config.yaml
model: "sound classifier"
dataset: "synthesised sound scenes: up to three everyday sounds over a background"
spec_augment: true
qk_norm: false
pooling: "mean"
residual_init: "none"
eps: 1e-08
Rows from block 8, named by matrix and row number. Rows with one number belong to one neuron. Each number is 500 + 50 x the weight over its row's rms, rounded and kept within 0 to 999. All counts start at 0. Numbers have three digits each.
# fc1: MLP up (model.blocks.8.mlp.fc1.weight, 576x192), inputs 96-191
# fc2: MLP down (model.blocks.8.mlp.fc2.weight, 192x576, transposed), outputs 96-191
fc1.482:504417541465541526440513578493542424434504542500547499467541566489592520521465467481437494535449425468430517500448481509455465500460515506492511488355519409443431434429540561453388473410465558559451490500495592513459461493460477510455400482430470461475502500486455502436434453411497466490
fc2.482:462488514524486500451593577444475464500481516533457576513443462529551558429498570479471542569526529460416503417460568394510434526501468573581530537460435425445566524575445528415427540518561498535472442521472558407562533599430560451516429527476436432498496497564444458583517434448445489488
fc1.483:543446529547435455501524488512464458499594544484495458478551595486484589568544520489471409461475408503448541593560513477452531452439380517565591563484475499445493439545431564566510515580542439434387599555405531414412523513596551454506452473550446573491543519432569539490562476500453569420
fc2.483:508508444437522488550406464545545531517529460451591508553512502477475465525527422515557521474421565494576523514529472527596538510492585432461430525542504567621475575500561471478567483464487558487589482443622433617513459415510388554409651493485624492528569528467503486419469580599508431509
fc1.484:472476587490518387450534560463480452471548594556471423457439513587580595482505579574513481520471408578415572512485499446532501444480425556572565509507455479403532473516457469473506494548612522508426495460450582445418464533490535475545386404455389431565513566493512481531491426419482513387
fc2.484:538528462465548539471496443515511516491463417414473547504484458451486409456468450518560520506503603432570478463517541495488480566536524527490435510551489495601502534450545518478665514517482450528535485551581440571571567486504507490460603558476554584440511452501533517506508584560534543531
fc1.485:499507529537483400473558535498490487496521516522475429488426479588542555509500594556524522518540430559409570521457545458481533469515432578582592503509443478446525470482422503496524514592603481499414503488445541426474496544520586432566427382427391467531525578549513452567479421440479558352
fc2.485:509502476464550500464464457454525523508470479457501554502440428477456435440424447508570559494493595477546462450493514474513471561539534533507417496554483509585518500448526487442690523496487416523551481550585447555550546501464501518458580541499524527450484473491535492537514614544508511562
fc1.486:477428483492537361606471517504520449458522577555553403530462496513488520540477482499499451529468387506463522506492452473541568447490508486573573594529532510468548536466441468481511466615603525545479461463529515521423444459510542503473519380423483488545534564513532467536522501501541517412
fc2.486:533548470526516515385603519521481511490418405463434591477473496430516436458485537463439475445495511452479475415525540473452443568538514535536516452429496410520509435493518526438568556452454419514471536561456452497513574520511534499504485537459500527446392507477537520535536533472473550571
fc1.487:538501516562453433468540517502448405472449547439461528382435493555541528502524555465521395450507442471483446411516556400474516539551484554631533530471468450476587501504499579471446570594549441467441557551525568460522546575541628455546483523518453498479575474523575540598629485488433581491
fc2.487:408477517447309486493480581544521481458466534461548514471578566500556571503642515491490483523511492523514469563463470518516465445430512497427446454479522434489438510509510477486569489461436545355518449498471530498471491454420478494451468517632486424521490422432480506476481468507524516540
fc1.488:441438509520506436531500557492451479564512590553505425419408423560490582454509541522417457488494425527388516562512520475575506513472393578575591475474483504424529392521388536496500509565600504474413498456408571422494502508535555476568425432494339468594543580520540588572563462417508472448
fc2.488:547516465481563499567430401503510578585538401400484470476461501468440413506493463536525475457480553477602483499550515545495543572522545469471448485578503560615509635465559481541556503526527440514579522514607381568544502427503403530469616584494596538466596463521531489475542594580511508500
fc1.489:495504476511534448587444495529419530492553503526522380551488444507482509598441494561492428489517431515485587579523472542541574500461463486505525523521483546487475510491477463546513466581589522542458540452460487501426462429547512524518484407405516537541498585478561483525487495529562523335
fc2.489:527507544553548538411584517479515478443447512444430568501535522529545511434444564510506518514506494459473444432445559447493384503503496537545496487458444426487504488455498552452549573408445447536500449518489524430579546584471505442525444546455457475398495463555517506496497440477491577536
fc1.490:469434467473514389572444536546512471484528553549551399504455483494501516557463478513520444513467410483440517560534473476528563476496500467538577582535559524457528527438442469521493453601564542553453484471510529514448432441532525532455500383441496479573556583488534502558517527534549493431
fc2.490:534558490552521549407569495492465481490464462409470615500522525469513472439459560449462493467487519423455477437483566457437421568527489512536516448442505410509513477521519578444578561450458455525459534596475437445550587552513546461530473582497518532451422487503503546514503459484498560555
fc1.491:502460486525484430511532543494431480505487541547507486362421463523514533479505541476443377460503449436452434526520564473497517497541473521580580524455509511424540522485444570538499513628595455490438566520491570444481530467556529474513454448526437483559561579515521519582602443500497549449
fc2.491:466533507464382500547454455544569538482526440476538485539544570447457496511632468485511453455457578528551489497530500497507504492406527516437455511532494518585509544551539472459502555468459495384536512478542415550406496511538462482426590557566494575477559420356519526505532575546501493535
fc1.492:501461521432547563387565507495501491475446535467448549489549586485538538530417540472443508527504480461390456462421551489449438483456476555456549413385517386460481405433489526484495532331456545567424500495418576413498473573447488468517410537476435452450458514495460551432452402400502445515
fc2.492:495578406515446522594414432491496598558571399517529470551514478458390466482550466531474499452545586517596526559535485562554543581504537438443422493602529624613458543540566438521501520554525458474626524498563410544569528418545502538526640528464592574485502502517492494490528626562522441527
fc1.493:411457495447578500447519499454540506475403500494414520424531535498493424444407516455445469442470514491434494431464528455500474470542534554512483471411541413482498512457529496508387508425440533548455491536552474532454528483490515536461475590466513451532552446454563531521525453463550539580
fc2.493:520560492579515533503495475497364576558545560468502463477365422529576508520418554555527493505509433469466483528493478514508499509573403521514569445502445544483527496465502462543525555581612478573463545554381471462510545457522486502593474422508459569510475558576514438575475476532452561386
fc1.494:445487524518499434503540497523446508483511522497473470478427498563552577495502588564522535510505397547443577495436560413542532447529431569601601517545437451448568497503405510493476504593623498491447462455455519448495482567481569418545474401455432475578571566545494467603476433492496542398
fc2.494:534537523489496521440467444463536488497496451451476548518434463470460420444463459535557566501493567469522480467439520517497483556557534527509433480554495512568525489425543525429661521484502468549538507516614480549541563474496512534502590576478533515442458460494496469503498589548495550542
fc1.495:399464517428543503427497568434531493488437479497532540512481463543528527506443523506510545548482505511440515438409474432549491491516525552478492490487518438485532490426449498407390448438525586555499446415517540498502516547429558527475480540448471367557522451554481476538472504449530490545
fc2.495:438541394535543592483532512509449496512503541458493495472397412562487487541480553560471565535604346534566556506418539444512486450562458542589525488554466464544556449524430570505562502599536507511479505488447459499486511500467567487533560426522466504569468568545499487559484459539497530423
fc1.496:490500490442562512351606546509446517512468474464391564433463452477500484431440530436464464452486515432435474454464575520499441568611518562490534483394501429464511516418504591480436533475468418552458454496482563469593568576477521464523453476438485442461570463586460525487534495462579506573
fc2.496:445534403484448489574446503529502543524534506570588451539491455496462480557527483527540540520564509540584518578469412530573553457453520434425476493590561588549458473524470394500586422531557547463563456413507462528484443414442386575474573447485530478572471516461487447456491525546525411487
fc1.497:537412533477508431479479536532519399422420554473478538371493513536562508480477471443481430484411454496437419466489510376469442410510548559550522544467535435364492495499479533474451505495521541504413517486516558519487488497517486529431422490534445450508544499471555531485546449477461513560
fc2.497:521563446513487482515426448537455575563551418497490497517459481467431500509514541535475466486541559508548551549521476565538545548523486410469523527579500561546461508478518450568416542625580488445590544510463463489529495443572490557558558479518531581498482544488478500522491524568501498442
fc1.498:466449537423571506430529565482560436447496562522522479441512557475531523516450528455467495527478444479370570493463515486473463455484494506486507502372535410424475445442509560424415461389481524551437481459507576464467469530448475512487402474410444429493500485473450457444443462378512457478
fc2.498:504412565506508496407582610445486484486492549492430548459419477509530539447501533462474487527478528512426502433493535417543431530528471571541527491468481419390598550512439532426412531509562461522457471498489540419539528563477549387570451549495421482500505464577515528575541451461439518504
fc1.499:454442605494496479534488600467541434462502666563517441487486479556613583484491515510526514560479400561419569509432470486546511408482485534472508496502477476393493437490472492451495444450514567493451458436482615493487405453443520482463405448492415427546491548501452464481419460460471429447
fc2.499:581595485548472477487502457533400569537518474516393531477439489471485513448554547517523476483582546534512484470526545471480410566580454577564535436521438529478526483521482438493454494585517443443465552593452439452506546529542497496547514512556461605431487512500544523554551476519489512443
fc1.500:428498572455522511409564529469483510499536519490406473565545622528484501434487586530522578532573485535478555500430510522430435559534493535449500367425487407437473495477507512381459520393461488556454433483471503447494471570426463450515454497417504413482496427510404428478429449433552433492
fc2.500:514501413477518486581417461534493479496499509450620507454502482472514465619475429492588441454438409476602508540541473531596546458442561401524429556584579632594468477497464500555524472559528530507574569529556453586493486398540438565434570487505530559525486550413557534486523577548523490507
fc1.501:510509458520530455581473498504443531525609518522513379575492454521480543590464539570476472503560387493509613607511455515548559510477457468471545527549489545517481463480470451548492466617557548535489488476443467484489467472535511530553486401417522506539469623497524470509459466545543519371
fc2.501:515455588542558558435548543530520435411428558504436552482555570570590553470464528519522532519444416499439483438426552436473411451485487549502479481434463394462495482496521562454582515405413468550491459496493559464529529538487514470502424534514432486445477400540500562480452416439498519517
fc1.502:471515460526550452575450482513435520513597561522487376541487441529479540571461531547485476496538394520523599580497465509550576484481451488505525532554470551463448486489422486561504490607566514555450501479482472502475455434548539531496522384400507527534509616514505463527460476532548562389
fc2.502:507466562530577536440553499504512456440441526453455594496516532541570512451459521484513507516459480517464465447428539480478406502517506538475479474436460416462485435446495524437598541418462431578503459517508524499546508585473494462495409559494427462424468425528511528486491443464535511532
fc1.503:471468568419535525439563542500497426481508593481492438460524608500553571528435551506468488530495429509424569533459490504466467453458490498496513466383487424396434379428471540453395467413505521538436499493466588459470448528445507489504382463444434469491479506428467442441435416394496499464
fc2.503:514396507490527475436598598500532439472515567565480532436440509498538593462514549463471527523478526528437501498505533445508507469535433538557476497440539448387534460547444515417410500490497464471456477511425554425472476571458646472580417506481405473515489450536464522574491460473448479497
fc1.504:547393551518469450535488541433519386405470560502524485454505590531557555549563480416586471502422442479466485476567552439508484463440508490545535599491516418430524524549468553497487508516533522462478561483522534535435488516555586444445470505527439491484548533426563533496521496508453549487
fc2.504:423508488486477526590394458574552532496578463508629509563524476541495515544570453541497549512514517551588565555484428551583562484445537422403503502527559579543473508493492454531488426497456612447584443439519473546469434484501411558455574469473558461573516500449484445450456496587466456478
fc1.505:494389526495517426501482560481524381420446578491488504344434485536555550534528503446536436465420440500444427470493500429526446435526491554570530551453533443386542474495467553468480488519547529481455523486539553452465480507490559498462390463532426445558548540522536514544589474488466564511
fc2.505:492568482493437473532388457543450587558562442496489493523514490461427483502588512527455498459533571528567548556571492564503495568488486428471508518630515591574462520531537476588427508575553448415571514509487413474523504446590460534532581444513523591433476551483513480495505553502474468433
fc1.506:438452569466538486447540579511528404479505624509516418471518584502554562532451519510460504560496390524385559514461485492470495412481470526518519474423512431422479398443498548458428477413525542541419491496482551455470427529502517478505382422457427466505470537460478465488446421389472495424
fc2.506:481487508483518488486537631499511440478550571594537510531521532530544605506493562478475510565495499570458533481501532490512518444477487515526565476445524471423529421500410494475382453484459549489489436444429565417448456518439518454562419499523442476529476471500416509499484407435506434487
fc1.507:450418449440527430562425530526516456490494593539552394411481495511532524512455471478491428419482408561486507517529423480522528414532537595506455559506499533408496517487453443496534436527519560501468473440561549508449463426516543527504472416467451477599546539498570548518521485500534500467
fc2.507:542501466471485523501522408474433566544477429457380564501450488480479456442507477542436490462485625439511506467587559480495451576586493471496526491571502522595498535527515586494496586552585418491555546614506410503619551531559529493508535575539518596408536514547479514549499521480488541484
fc1.508:529560480556469481413569493519422545537500434434397548440517486491454511473542588537498439440560474443532499466460578523474519576555478538547546510431451496501514491545522587541435589577531396453422525575486526428546580545522561500568513483525500484492547546525494483541580456582453593472
fc2.508:421459510478443501478554568508623425443512565485479518518546549490531537475569465399557545487456434516515489462526476474516459416409513545431424476486515477509481411505481515413552456403482529429516397459480526506452431562430520478471509537533459438475489459438505509459523494444493487545
fc1.509:502511429480541461651440500555422554535540493564562355525485469463460474555474502538433468488507467497498531566531418511545570511456471459513506526523540566488503524460478436538531431600537580542470505495473500510447446381502482566513507420400533516571483585491497497544511512560561491449
fc2.509:517434570561526533452588527458530447446472535491422584485590570573567565495458557499483538501488447518457513420469560431455420470496458522524519486442452414454477437522499581508548568433444469522476512549455514451515556563514553438528429507547436510446447459505540551487482419435483556504
fc1.510:550424569521460507537461484474546384411545559492572468476563586519553563609511502455544485518430430504490520540494498455472546395414512448517484568436477466411486482518491540556387529468514549478464562513553556515398464455536503487424431473529489503459513545421472530492481487482434522419
fc2.510:444534483544497479520514596459506494459538501562407554527465473552558516461515519479491507494501562506515461432483519460532458566481494582505533526510454460410577607659402501479400559497542478459525456452508504496492481569493547391494493508524467437511583431580519540567560494487429503549
fc1.511:530558580531462395445569528497446535522505471527462496478480495607539622451520609570500495537522422527409550498492557459493482539523403590561571453442449448436528456503436491491495560525574494484369488493436578414447448572480554408560409420477413444490539520533509484563503383481478541370
fc2.511:520499473430520502506474454460550525491439504453526500496432430462490404462446420490601507475465523464583508508523498504526484512555543505540385541620494541636547524445489489440646518546553485546569525542613440577528533427514492532442631513467513533485486528496547526544488616572533522486
fc1.512:551393514494482452540478524521468392409483567457569495425481519547512539568507502439524438459434462483461451495536540428483483448475489566577544564501513471456551504492441572531474498534559531460432575500488548490440541479544510516417457486537447508529523590427590515535564404496421574503
fc2.512:512532424477439484592395460486513558541585475504603477558539497455442489520547467503517485488526532533564554547538465559568561536456518389448467493628535590595451525555501457543448467572515553452622516465511398544512449404581446568491612518514581584525539475449523486469486565546508461477
fc1.513:506416482447539430562459499558554458487514554560540401469426504496489530533490439473503465462470428564438482530551433450505590436490502524572535587527564554455571520458462434518500418583585528533472488474513541545425422459555534507439502450429470535533524548474535541553536514512542511423
fc2.513:534554489549518525439535444514443483551472386452461564508542490483452439469483513442437500472495596393449498452484563496441455613528471501497586450444442444526480511523576567503530566494488462515460487587493381469549587537504537461511499579510521508425510470541518529452504498491486531576
fc1.514:550545455458509546483470381558505561550501427438496509552587558391446420545486449521431509490483576394577519510484529556522528519470561400466431514495535568588451557482556504572489531521433479544578486587515389548549539484551441573519568572473590576433467470473499514430472548575537537539
fc2.514:449491492519572483460567596472444466489460541538440496491483525563534545450439564446453449493538461529400470492512535459467462509532442585556565446453477418455521430430469496473569524480544477582395563454435510410446488518482568446541404431447369450522427589491530483565537438408580543513
fc1.515:538413531487481442518478494518547400412453584512526560387520576434574523579493448415465407446427466518459462462544534409481466396495501486516475558507531492437534498421460542508452544477514554506449576529520528531430466497587436523404464536519455515475498508448602568500548470523455534541
fc2.515:499556486525490474535501457530449597566537449492444498488430391502488518431509562546460436511536580511528528540459525541514498634593486492499519474595523566492522530535443496525390515607578382481560517506463486479618521476486503497546505477473510522522531502616447497551511471566441524443
fc1.516:499419548474530477542475571429588447440503634597541455478487512545609555511464452485558533566445422567461510465471443494529493387461548507478458578517508493433492485455488441482495453445511580538509473420531601556427389429437484522439474474482437443589532541481493497463463496511523459491
fc2.516:560547551518388455549476478566429567509496419521450489517507466481447508463575462488467469481504617515548458525554544490422472607531488523511503540554487481447502572604587473537454541537443407416473551544504455493517494483559482492444529485569499588469593452562551522522570541556465548501
fc1.517:470503512489545417562496530498487497516565585507498390526456462526498541556464519530503444511523385525450563567480491485548564455482435501555543555530481535477509485470462470546502479600593513542430518482475539492435444436559558486477519372424433505543516606476535499537498484480525550371
fc2.517:505500518516548520466570512473519505498437465432462587479470461519528458437469524486541529509489528451488440444418561445481418561535510587505475481496466455539516485442522566420641512444467479545520465512528509497565526555445523464498478577496495467442480410583487503505517545529537522566
fc1.518:570520542537509465430547458455480482476498400457407557406456508493494506435509480445508425438467557481480444433503575416417496586559518560579504523408459440527545545500532600505494595558542424466414565556508489476541604539536556452513489517495448548459589484544531564586554457551477596543
fc2.518:401494536438448547450551575505537459453449582476549497565548579519573539517564502458569557547486459536441493475413412512520468386467547520452446501465511464456457495468463473415455424431505581430490374442523570490476473547451524505458458514582490390534528447444462456478476499447532497522
fc1.519:554435582475501421489536564419553399421415539494496509413469538528587551510512491421565453484383478469448420431498520440492461505498521553582538578492529419432592535474471551476467518492547522498469516462523589521409497520503593489453439501497436456496567516488590580548563472514466547534
fc2.519:446527433454458499476463427504572509478546435536577566565555527440503527521528455520515510494531532562539547519495478480560479491464528464501494511535578558527456503498479460528411493485449605390530445428519451509498447509508488532466583526531526507543509497431499491443477507469458463559
fc1.520:473467581419556499426554567509493418498512582499521449467532578485568562544466533515462482550496413497429589504454499489482491428470481501460521473390487414414438386454487576483411498420481530542451511505467574446467467530476483489481376452431447456482487490464468491465428432384476491455
fc2.520:459404512514492488434605629425529402407520586571457515517467489564542573495561525488499507563460486570441525450507584417499455518516497580569513512489545468364561503606432491468421493459509480476466474442447515436458490533472554425477421497490411462494530419561469528543510417450479458522
fc1.521:418498475481565438543442512508486468513541496489527452519504477519456449566452547455446486460480438479509568507509450484495588498557506520498477538540515536542468541462511441532435435565483551549465502498515433511472514459509533521481544437436536502545437539519548480546551561544524566512
fc2.521:492443505590567549459631498472488427445464533521416499428495476520590575545425542494490508541484417473446510453428485494442501559565412496575545463449494411432527472525457491550518560489527494586488544540454533439525542573506543453524392502490495505432494542545512559507486448455488549457
fc1.522:526453473483540486641419489563530498515489511564562457465433389522513510554512493512543421494445455499483472486493416506533541466492566528513534579506488527469533566474489454540520414548527596499479487480560528558432493405490493558421486434496538480590615588497479513567479508590545479507
fc2.522:527510545548500472419596446463462497443476475477382512467536554464493455465485526458425524459507540491509519455571623477430452540552486558512497466523473470527543474483531545520471590476512381499499577540431446484503519580590509437513534476510375604416476517526555539551515516389498544513
fc1.523:554420519463526446517460504552521409410454587473527542382514534464547503522474467412509429436415468501439413431506526452465455402511496527558495562482529472420518495463472539489464503502510578508420538530516556517449493489530508524416450505533447471525504492487564563489550477501472544580
fc2.523:527576444488507492524468416506464577549577445528532503564451501461455478485550521582499485493564566501564543537558471580554561585493464411478541506578529618531438548507524484558461509604569499472591493480497457497571548460515432554539569498484590531466512520517482451510465514570490499433
fc1.524:473423487428542414562425524496516434492503554564561402457467460520514516513474465475466467501440430549447499498511454453518551427508505517555534578507563508438566503455452469533511413569578549564460496449520538532393429468523553521452496439430465495589538588491557507561516476478541490460
fc2.524:536593452561499559422564419521431507540476388408437585508552504463424421472502547479433472472511579427481466472510579484432443576519472470506538455461476466555479504541561565517523550498474429514474517605465427443572575561552530487504505547506554516418471457513488510500524509493486562534
fc1.525:514425564452520407483520560477496413403459526504478517371449526550560547501466508423508442478411482448446383431502539415492470521498508532572600558453544408412562528464460566481486540525556457507414555491503566490423543538505551453475400528507397454501555502480564563546550453499519542536
fc2.525:472518462472451516528485442525594488500552431483551505558504524439440437506565401479515546495483537557494522501480544525530498459491546427472487543577536533606503501551532472497373496497517556440623436462547470560497427480542471564429602519541563566497497468483495454464487535487431464530
fc1.526:406520508545477426476531559494487478489504545523459492484437476536566565442546536527486461496566406492497509470453490441528495540458489509565494544501507481371522397487382471465459513617649537478452502527459588483487485556525574455479423396454431463571521535526479495597494445513503540386
fc2.526:559474533447536539550437451587508530473457454450538489445472497462507417484495433472554519411389462523570502477563501529481513520617525545541464514567479501607543564475553533499597532516507466514535610498563405607542521430542460478417603542461481602498481505465552509544549583541504513537
fc1.527:514458598519501438484512514409541422390463499488464513397464508518594522463502476454530458477468455510466448464500506429481421480540491614582532561516512377402594510485454524389447525528560475459438532465523572496481497552518613443477456483517406485497574502482558503584526468526454523498
fc2.527:501465445478429480569376441525490590541552478568536491522447474486441567433622449517523489518484533591575559502485438527545458499456531495493490540504517537565518528464432480555564441485501557393483558565521431535476537459540494557518590421543516511499520489393484532472513516491497508473
fc1.528:504513538463540568420585515475508466519481566497457500511562590480562513556424543445474482530512448492414475509448523505459430448430468502457521416401501410474439376424493536472507508319444481546477486505451546430461462578455447481536385541464431426472420502445468485419437422403526437530
fc2.528:493579442537490517575416434554472566561548389524544459527485456460426437488534462503452488452524579503582536537535506570565528605535523432465428500592526612592461594550538466557497500533500475439591504490533421539540503392540464566518618514516592565473552449535490521425526604610503460491
fc1.529:432423542519466464537448577432564419412554605530548430489535539542533551554570461470547512525483403592456552530454473433514558377453499499494483549537508513462517437524486504484422467475495568460466517457525561522407435452500525527441471516487458478585493561462505467508480503487449511449
fc2.529:525577477517485448507490500556382556520509453541459492457474483491488555421533579497516453441575474541532497544493539512477471602533434547512577478518452515495514508522453479529381522565501455491425596523416452437495510485542515517525451438492463512475524500493502492515559433511522505453
fc1.530:454496559471481467468564595477423499506492497542403478541509558556482518412533586469490549528529471500435525472519532529427411597565428578472535422446487368432508490499491477407473489466463444476401455456452499456480507583407500414541446407473423408501523442509479472512482511392473488468
fc2.530:537457465487506466551423466514562454464498532470550497467471501473505447563462430493603449461423440472615516527536461507545544449520591430531410579593558596584506515490470506572588496574537509504578571535545482614509515429551474550431554499486515551507527572460540548543533552542497532497
fc1.531:501494496454518555417603548568487510554472496454431491393480438532476511454477500468472524488507443501472478460398479542436488499597535555505495483447514508499467501450507506507381440499450493555458450524538532487548519515464503513469497456443485465540539490556462454466498455398548441546
fc2.531:452394501472501477483543509465505446491464534486516532423358445463497484454481483465473533512491499400467477467531536416501479554544491549558513533527509483481593498502484536383570594519633450519483532567495446499458546523507511484480544421471423560496404570536571519620545547466383559536
fc1.532:475475505520548405601474499526490501510554563510523391521504464502512510562468520556508455509514370499516608556498454470538574471497461493534537574527479546476504529451488467537504467584577534576469526485495533511431443445512515533488491397424484503551530617486529507539518518515544526395
fc2.532:507519546528534559400600535502486491512455482439413593520505522515521519469473557493495536503474521451460474448445564468474407526557528535518508431428471418520492474492480570466570541415464453550474452547456522468577572598474536454528463548488473496424476422550504522485491454485489539553
fc1.533:462437554418536526441513569475519428477493619503537411502490572509592563497479512510480534550491399505405534506465480501468465457470487500502518473411506440431465384460515533451400456441506518539411485475454572449430459502479505486530384430467427428517488494445482461493421408389454479458
fc2.533:433494495489513538462575587484470443476543521518527500523497569546524604490510567486461576529515504586403541485502469438475524470431497530552553428464506427420495486510468479441425445449494539508459439466444528431428439528442499481581476502474448492492499408489489497497453460423522436507
fc1.534:441489560454554575406594529469523494520481511508468537547568540483550530491441529478446522514535493459424459506428492521478452525446494510423518424381528419479441440445481531468504528338415542581489455483440525439447447568440439499523418543472491422498434455477450482429409436438537431544
fc2.534:488563421540490533614399439539492583594558417519576476564506459459438461491499434530506501493551567516611543562496475580602530578514540439472433514561506590594464573517509434514505477548467528487616488489569430555568464424491441566494634537494608527520505492531470465464483599569534445482
fc1.535:461558408405592533504447454528491565547516449448509501571524482483453415545415434522464543520536524464545539500482450541582490518522563471422451492509577528577438562432543473534444444453429544567546432479579410565541435460468462585428594533440575495536488472527450436418454513558565480563
fc2.535:467472500522590475459497564474444482457479577536481488445481524528568532533409528512474453504486436501437487514522531459432476502525434514561569465451534492416552426442463474527606538487576470600428564476441560437491474528509531465493414405469420498498460620521546539566554478472596518458
fc1.536:520514474516503414494579515518455482481445485445447558358445457517482539499495558462518399487500478425527432445485594400493477560557484532622546496464471457505570528501440611479449555609625451495461539547486532440562551552523578466544499445521460491481578538530530547588558460554469565531
fc2.536:438527547473365483465510515425570453417565555508514527530533551463531522482625449476520509489487489595496464515511460505545495380367504506452405495503553487441492496526518459496518502478500569368510457468535550519415448498479502505475481497589502464514475432405491516462518526472486482512
fc1.537:538458548495487509478497530466534414474519621425526410489555545496542546582499472470450481522498404458452555543497464519448516436472511508497491539394512473430435462506559532535361469421461545486446519572526560554461485480480493531414426446517483502454437554438469464446463457401427500445
fc2.537:522470439481501514539494523420638464459555466566549533603500435462510489478513402469469526563535611556478538443494516514537500525485561461490414502468529516548528536590536491466447459450535549454511465471572512522538437566470443515496570512524543516448531363529472517476453596483477415533
fc1.538:485513578491494417453526539461487462468532597558481412475439529546600598488519573549497500554515393544413573506479505445498525451479453554540575510496434441395504417498443474473473507545636508505421493458425580422422467536498531458562421403456392468531525555498534486559479415452471512373
fc2.538:512511485451556502469498405466522514495476435387466547485443445482445393486443437486551542473478548454550465482486515496463488529559549507492447499548496502608524551480576485490648501503481453535554494542575419567554555480500494498466564570474496546439517447511516515520516561570510522559
fc1.539:540393483451493449500460506574526411425422579437528545402548545435516515578511432399490404429406475481436421477510493458422452413484509500526492490452570475459504463484516553558450510452460570514450520573501550510452497495577506556427455507546479510529496519457581573473542464484471568595
fc2.539:515555408490508505556425472498465594580553456558506466511435408497447468488550561575492515509566556508586543559456496582574556575519476433460519460596514616569490470497492458517425523601568486511595477490523441499574529473465486558560576481480574509539533519543443446507514526631511471449
fc1.540:535475474501501451489508516505461483524459492503492510376430453496509533529502581534493368451506434451468423447499496467504542508519452543573610546516504482452551515466440532531477534591637489512440530522485564446455540476513549505510453446513487480574599587524533495559581429562490572454
fc2.540:498513542519350460522451422499518494432526476442540530549504551439477504453653475500514487457468569549540526484578484498502458467467479504446452548536507539552516521499589504507526530495483508317455546495519426500444490506567455502505569501576511602488525456411540547519542575467474492480
fc1.541:471504482532445467521538561517433485510576612565471392440440439536569610509537547588473475542545366550437540554487481473554535497500430558580587508522483481396525437498416422468483472586570471459470502471441586481451459515528543481522414427500406466575515551512509490566510412465449503369
fc2.541:575494496450567441508474433478507579514451475484473501451453457452461427482490464467518465459446546452574473495527528510452501583588524506500465506531479517614517602420588510525573499531530438537524545537601453566599519483542465494458580532453544555441558479544520537523526585569561529521
fc1.542:521458516505465418486560548479438437503475507458455507382425485559552569567517562458524384470484464415483462469530563371473500528498447558628606508455462440481602471509448608471465534552611466447445572555455567421474545510498600431585435466527442460505529546525532503575579485518463581460
fc2.542:441490512413388469484498471517576459424464515434507538559545509486513512493608442465540550461468480608512446500473429514573492423460540442466436532562566479498454539564504458515512528480475533381546400456552537523474434535516503522424530527615509464519538458426524519446515510518513483512
fc1.543:507479518510496419510521541512462396477478538479481499353464481557549546496499537461515396485460442467481432475530544415504517506533445562644591533485472457430581483506424608483477532602617469514436522504473573455498513535501594444513428489525442435532590547537552532609597423492460547502
fc2.543:430506491478347476511459463480511499466560494471536528593568495474480542489626470487507512446515537583528499526516485525538519448428539438445407494574526490531457510530546475555505540519435464355578484447531525543488442498538451497511571504580506544486479450430546493457502571503454465506
fc1.544:520508486544492437477566532508401480524485477449448530428441475544473527493533566471487392483496473429468454439514564433488507569526440529604571523509500472505564501474452577496468579635624453485431537548481537472511553549552606451532451454547474515483551513519531499574584477548463584510
fc2.544:434514505461410510449504490498581472446528539500521525561584595466545522473562439494541561506505482554527543504502453535565490436405551529476415453511542446500466488510527476459533480408439552402550402450547520533460433509517470547440525559577460458539470394390497476422452536438515489522
fc1.545:548407461493466456520448526513502403421464550447528519401508525528517570584528487437542431465423452512436443458540544436498493412436463506565540560543517495434549497525446557521485537513547527501434565487529510487432494455548517513426426476535452490542526551455573541516549472539454578542
fc2.545:476517432482449501589375467504494530540594425528567439554512505479447493529520495524528462472515546533599516587565445544583574547480531394463461504629537625586477524495502455555486474573515554470626469448532420514502437398559449563482586485466565527511515526445460475464497547599504460481
fc1.546:461437547449547512453536597513511405500465639528520409471535590536594573529463547490456498547481395493440556496422470497460484436460497521489494474424514453420456405439479529468387447413500563545434497506463578505443463506477506502491389451459440429497480514481485477457435421425476501459
fc2.546:448440541477522482487602626460520429473530561596482496490485522495540555526535560457488518566498497587478510478498511456471501456486482525505497465471503459422525468509428498467422517418491501462505468435408545459468453586454579432552463498477439464510506411581472480533515462454476431521
fc1.547:554390536520447449516493537471537367407467575480518501451506559532561576557556482430573497503413426471483476475552529428505469458430482494563529584530502425458539507540465569512472530501546515457490546547514573517439491502521601462457464488554431483497581550465544526524532509518418566473
fc2.547:439520471502483538610398490555554494507566465523622465608507490516460496536544457548508566506492538545537572539462435560600586493432548435451494498547566556544453505511516486527547407452461587459562444438574468561483414436488428563463597481497581487568526497447457467430483509552512441470
fc1.548:579509483532449533412512395540430500584529506445415483482514582408425467490556544538485482491506487449485541535449517551382494484465449517499532464370474462518481474519540541539440507537456361479445537546495504468507557522544505486526497519509510585410500473472498466469474440520465571475
fc2.548:405437502500417507496555684485491455457425576525507536507491481567615530478513554429544537494475465456502466441433515460517506487479505563521545481475460476468519427540469552368599466468499535474467485437425552431510477623380528458565409513521474335573511456450483546534504462473480461567
fc1.549:471419546432584496450537568466554424448460569516518477435520563461591512508439481475455474531465444469429529451441483488462447462500495496478514489365529410423447469412524549481395473397480570558457496487516596485440480493467474513471384459447450461492469504492454513458432465404507468463
fc2.549:433501523511523520423574592476529478505471580528468546488440482512555549417452552481484540559519498475463468406476542390547441537513470597549510494438497443415564534514429507427409505457538485542503417475490555466551500581440587413511445542462433431528517441591519463558522438491412501492